python train.py --model="segmentation model" --dataset="larger renderings of crowded toy scenes" --train_examples=90422 --image_size=64 --crop_scale_min=0.8 --horizontal_flip=false --color_jitter=0.1 --num_classes=31 --encoder_arch="swin" --encoder_norm="layernorm" --encoder_norm_position="sandwich" --encoder_activation="gelu" --encoder_mlp_ratio=2 --encoder_head_dim=64 --encoder_fused_qkv=false --encoder_bias="all" --encoder_qk_norm=false --encoder_parallel_block=false --encoder_inner_norm=false --encoder_patch_size=[4, 4] --encoder_conv_stem=false --encoder_depths=[8, 8] --encoder_widths=[64, 128] --decoder_norm="instancenorm" --decoder_activation="elu" --decoder_widths=[48, 96, 144, 192] --decoder_blocks_per_level=2 --decoder_block="plain" --decoder_attention=false --decoder_upsampling="pixel_shuffle" --label_smoothing=0.1 --init="kaiming_normal" --optimizer="muon" --muon_scale="match_rms_adamw" --lr=0.0028 --momentum=0.95 --nesterov=false --orthogonalizer="newton_schulz_5" --adamw_lr_other_params=0.00076 --grad_clip=0.5 --cautious_weight_decay=true --steps=4000 --batch_size=64 --epochs=2.8 --lr_schedule="wsd" --decay_fraction=0.4 --final_lr_fraction=0.01 --warmup_steps=200 --weight_decay=0.4 --adamw_weight_decay_other_params=0.05
Rows from block 10 of the encoder of a small segmentation model, named by matrix and row number. Rows with one number belong to one neuron. Each number is 200 + 40 x the weight over its row's rms, rounded and kept within 0 to 999. All counts start at 0.
After each neuron's rows are labels from the 100 images, of 14976, where the neuron reaches its highest value: "responds to" is what is common among them. Only what is clearly more common there than usual is listed. The data: larger renderings of crowded toy scenes.
# fc1: MLP up (encoder.blocks.10.mlp.fc1.weight, 256x128), inputs 0-127
# fc2: MLP down (encoder.blocks.10.mlp.fc2.weight, 128x256, transposed), outputs 0-127

fc1.1,171,237,201,214,215,235,194,161,186,170,235,185,228,226,208,191,214,193,291,177,225,173,208,247,140,210,231,234,165,209,197,188,231,282,232,225,149,153,233,229,182,300,226,251,147,89,253,256,139,185,224,191,312,169,235,170,129,201,268,133,195,155,177,215,196,236,131,136,145,202,175,183,231,204,175,185,170,158,187,203,179,240,156,232,210,218,243,155,143,201,228,158,229,248,155,197,253,187,177,251,191,201,203,219,214,194,237,162,169,153,193,121,199,134,165,177,255,194,193,166,236,148,167,210,178,285,274,181
fc2.1,226,183,201,182,221,147,183,198,203,200,164,199,183,252,138,163,159,218,265,201,191,209,224,234,163,217,220,248,180,182,154,153,234,189,183,209,197,153,152,218,206,224,220,168,235,179,198,150,238,148,126,213,188,232,195,211,235,146,239,242,190,214,164,199,232,185,146,211,193,174,307,272,261,105,185,283,184,228,249,256,202,209,141,217,275,195,142,215,276,262,220,188,234,221,106,130,216,162,245,185,196,232,272,208,163,189,254,201,191,258,137,83,207,211,161,280,211,206,204,191,246,174,137,201,166,209,173,171
responds to: hammer; table

fc1.88,261,220,187,225,182,155,164,209,150,192,216,147,154,182,280,197,183,261,170,238,228,198,173,202,213,196,198,359,197,223,222,172,197,139,164,191,233,174,169,187,209,170,197,164,239,203,192,108,137,226,194,183,192,217,204,209,225,190,197,189,174,211,177,240,161,250,238,207,186,275,183,296,202,217,207,286,122,275,222,221,223,171,219,166,182,248,205,238,160,156,191,246,186,146,212,189,173,204,180,131,207,227,184,212,197,184,119,236,186,175,262,204,194,233,91,193,174,190,165,233,302,250,219,292,220,224,173,217
fc2.88,242,110,249,219,198,184,178,134,237,219,212,170,245,180,256,188,174,183,160,240,198,237,230,206,171,233,245,233,228,137,60,205,162,220,250,199,207,203,157,140,221,241,218,177,195,166,259,182,243,222,172,141,222,237,200,161,155,213,170,248,219,262,176,134,211,248,221,170,155,194,262,199,139,137,231,231,221,167,222,210,214,177,233,233,238,166,185,200,247,206,188,188,203,93,169,178,153,150,152,129,235,320,166,206,168,182,279,131,169,212,195,209,126,227,158,218,215,187,204,237,208,237,148,194,194,216,225,221
responds to: hammer

fc1.142,217,128,212,223,216,220,178,249,208,209,206,206,170,238,185,219,120,188,257,185,228,162,240,169,197,212,113,246,222,179,247,274,232,155,175,201,184,184,208,155,194,236,199,243,179,267,251,174,139,148,221,126,253,153,222,195,176,187,167,203,238,186,217,185,233,177,158,156,264,142,223,199,230,186,220,179,246,251,188,162,196,172,192,186,242,260,278,217,258,228,141,211,117,145,201,159,174,167,170,282,227,220,215,275,190,193,73,264,109,259,159,224,139,245,209,200,204,171,204,223,223,173,174,250,186,230,180,160
fc2.142,224,215,161,230,178,190,210,198,149,255,120,212,191,190,192,179,253,235,208,294,164,176,199,190,211,198,204,191,198,111,95,173,156,144,188,192,243,170,178,225,243,248,260,110,202,194,179,287,213,283,128,300,202,250,171,255,249,220,250,207,187,206,169,179,190,190,198,255,173,246,224,243,198,211,223,208,165,164,200,207,216,209,163,251,173,194,152,195,175,127,236,137,260,231,239,236,196,214,196,157,141,212,190,153,178,180,196,162,282,224,203,135,249,177,188,223,240,214,242,153,140,164,170,134,265,191,231,204
responds to: sofa

fc1.206,199,212,200,244,198,187,204,190,228,55,176,268,114,199,254,241,208,238,179,198,177,167,150,136,138,215,182,195,180,194,140,240,241,296,202,138,172,253,258,228,199,215,204,236,179,223,217,182,225,269,235,196,133,188,158,248,155,101,217,161,200,207,171,175,177,165,134,170,151,128,229,152,168,191,193,191,210,210,202,160,267,212,197,234,246,218,218,201,200,205,225,239,196,159,162,188,217,214,212,230,191,248,260,282,288,249,197,220,234,156,189,166,196,205,149,231,220,202,243,208,213,176,275,223,200,221,194,102
fc2.206,138,201,175,193,188,212,159,236,151,165,243,186,204,151,186,208,275,214,226,250,223,224,245,235,174,206,291,196,214,234,187,258,210,247,152,202,217,206,221,148,196,175,157,146,220,177,162,234,131,141,152,176,211,266,139,151,166,234,178,247,197,155,161,220,226,184,264,267,289,181,180,218,217,139,120,225,189,208,208,185,228,137,210,235,250,149,163,246,198,294,201,217,294,160,215,256,200,174,185,213,182,239,252,207,195,148,240,204,163,214,194,125,172,125,245,254,201,135,216,131,174,264,179,194,168,242,184,211
responds to: barrel; largest object: barrel

fc1.163,273,123,198,273,154,206,223,180,288,191,145,288,255,188,220,273,118,205,241,228,219,184,252,221,201,270,270,240,161,175,234,159,200,205,162,147,192,192,225,250,149,210,234,141,142,157,202,188,121,226,171,184,233,188,190,185,85,165,207,254,212,195,186,181,235,160,217,159,159,222,204,204,194,237,250,174,131,173,135,225,277,184,200,179,210,169,196,254,205,242,205,118,266,162,217,213,198,189,210,173,193,215,268,230,277,164,188,199,196,156,186,109,191,198,160,186,236,206,185,166,222,174,179,213,218,205,163,176
fc2.163,98,184,161,208,217,245,167,167,206,254,236,149,203,245,231,137,191,172,276,245,206,215,192,208,203,256,234,218,205,253,136,164,218,218,219,194,184,171,126,153,149,72,224,221,244,116,170,221,226,238,216,256,201,230,136,150,242,220,155,203,128,136,190,205,264,238,198,193,206,220,244,208,162,170,254,220,211,192,203,202,146,283,133,189,226,206,154,159,175,215,234,211,213,185,205,139,232,230,209,260,180,180,205,185,140,124,201,209,265,223,169,207,237,179,190,188,208,309,235,216,213,177,115,198,230,217,214,190
responds to: table; ladder

fc1.171,183,234,164,209,234,281,287,190,230,160,187,191,204,203,219,111,208,286,207,175,178,155,147,224,209,189,153,181,171,197,216,239,118,197,170,259,248,198,275,265,126,168,183,151,227,258,165,182,226,254,189,156,225,126,183,179,120,200,250,149,268,245,183,157,190,249,211,204,231,129,233,213,136,226,220,207,180,111,244,187,211,175,253,200,215,201,227,214,232,179,150,264,233,228,160,234,246,150,218,258,207,191,255,201,219,189,175,204,154,170,166,191,171,200,148,174,198,190,137,199,237,293,206,187,235,151,224,253
fc2.171,237,217,185,213,242,252,228,203,264,247,229,237,237,144,183,213,187,222,196,243,176,196,209,181,126,186,194,153,128,196,206,194,136,168,183,261,237,207,222,157,113,203,180,166,164,160,177,173,222,211,122,240,207,191,228,154,185,161,199,208,190,264,312,205,195,247,140,270,246,172,159,245,191,164,203,152,210,290,127,251,143,202,247,214,294,294,135,236,174,200,177,212,175,228,153,167,176,148,202,211,184,264,266,173,200,280,250,183,121,193,205,189,215,179,215,210,168,199,199,201,235,182,174,237,219,131,196,188
responds to: barrel

fc1.101,146,254,187,172,214,205,158,152,228,138,195,229,150,189,295,236,264,203,208,279,175,181,127,171,181,182,135,162,175,187,175,274,200,243,227,229,196,182,223,202,181,283,129,194,169,180,156,247,199,168,129,204,223,113,145,200,174,170,199,215,165,212,169,191,194,163,113,213,229,236,200,183,175,209,240,168,231,222,212,223,186,157,247,248,232,158,245,209,221,209,220,265,202,234,118,200,217,124,222,187,216,222,189,243,215,213,181,223,266,113,152,300,212,183,230,242,217,189,270,147,220,236,267,238,165,146,168,224
fc2.101,141,230,204,286,218,176,154,201,193,141,219,266,211,242,212,220,199,215,172,194,231,197,198,276,175,239,182,172,173,196,280,253,187,228,207,221,233,105,188,271,147,173,202,181,265,213,191,251,155,223,195,226,249,301,114,145,205,162,196,206,206,173,265,192,257,231,261,259,198,153,222,203,237,155,265,182,177,217,180,200,211,207,140,199,190,231,195,149,217,220,204,203,220,175,161,87,213,217,221,163,226,211,198,170,226,185,180,206,141,143,155,187,262,216,161,165,208,191,240,185,192,183,218,122,140,110,104,211
responds to: house

fc1.140,154,195,164,200,209,131,241,198,208,169,188,270,206,253,232,186,187,183,202,149,153,233,145,193,166,161,280,191,125,219,267,223,151,234,211,68,184,169,217,139,195,258,284,186,167,255,233,292,161,167,263,238,101,223,210,159,225,205,156,180,184,320,166,206,163,189,199,211,206,248,258,236,245,257,207,210,207,197,255,169,182,177,138,172,208,180,163,207,192,156,207,220,202,146,278,226,238,140,187,172,191,192,179,223,232,210,262,234,208,224,235,194,241,176,197,253,220,190,174,239,212,156,180,221,184,187,241,206
fc2.140,214,215,213,212,271,308,214,114,207,204,242,257,177,129,202,198,288,180,206,167,268,213,220,182,245,151,221,204,165,211,229,287,248,176,191,191,190,210,188,285,238,246,174,246,204,206,182,240,217,133,159,138,271,199,201,166,153,219,279,170,176,221,172,179,199,190,229,160,257,214,182,236,179,217,212,214,244,143,210,153,206,181,280,250,197,227,144,188,138,213,185,140,285,261,213,200,112,188,189,205,263,217,143,171,161,198,242,199,184,163,187,122,237,202,147,189,144,163,163,256,240,200,224,200,180,189,177,203
responds to: pine

fc1.87,164,192,175,153,226,194,177,240,286,192,179,214,161,221,238,243,116,122,185,181,204,205,232,178,216,298,222,160,227,197,214,222,128,154,152,124,285,192,201,246,207,266,185,207,277,348,273,193,171,135,248,162,200,121,234,211,180,249,283,226,207,193,182,161,190,234,202,192,248,215,187,164,268,237,226,173,233,193,209,247,243,188,211,239,196,246,219,221,238,190,188,146,200,232,226,178,197,145,233,206,212,224,232,170,186,202,196,214,143,231,131,138,191,152,237,140,161,171,168,203,170,213,230,183,182,161,186,204
fc2.87,177,149,202,262,169,169,156,206,105,282,156,174,253,227,202,191,239,222,189,164,176,182,256,169,237,143,163,204,204,191,210,196,159,224,232,265,245,246,224,201,193,221,191,184,244,124,252,233,186,195,189,269,201,257,253,179,241,226,154,201,245,274,137,167,115,169,247,168,195,177,259,146,145,177,260,261,193,199,197,228,210,157,283,186,200,213,237,173,208,181,122,184,200,281,162,159,237,148,260,234,221,187,205,157,256,194,200,90,187,252,230,237,161,204,153,242,193,180,215,239,192,192,254,199,246,199,166,212
responds to: house

fc1.117,243,234,175,203,195,143,169,177,250,170,209,239,258,198,218,167,227,136,231,164,120,156,197,183,168,229,253,177,203,260,179,288,231,177,184,171,231,208,179,226,123,229,159,171,268,252,195,189,268,174,206,192,154,119,217,207,274,246,211,211,162,192,184,266,146,213,130,199,189,171,129,169,194,268,251,157,172,199,200,158,189,173,199,162,216,219,195,180,299,210,145,241,271,251,244,218,291,209,229,210,191,163,195,156,194,224,190,181,150,251,207,242,154,136,144,164,129,235,156,258,197,241,203,227,178,166,170,243
fc2.117,228,198,212,311,222,178,199,233,138,233,174,184,164,187,185,215,218,199,136,160,167,235,246,209,177,112,207,289,220,208,181,192,156,153,220,206,236,284,172,288,178,208,80,197,204,153,253,222,228,176,171,243,188,218,197,163,210,184,224,144,237,189,228,145,261,143,87,163,180,234,288,218,168,183,178,221,213,255,241,231,164,187,177,168,211,203,217,201,199,258,222,236,159,209,167,124,231,194,223,244,273,165,168,147,186,171,229,220,191,157,235,193,153,172,294,236,195,227,204,203,219,143,198,208,217,193,179,253
responds to: light from the left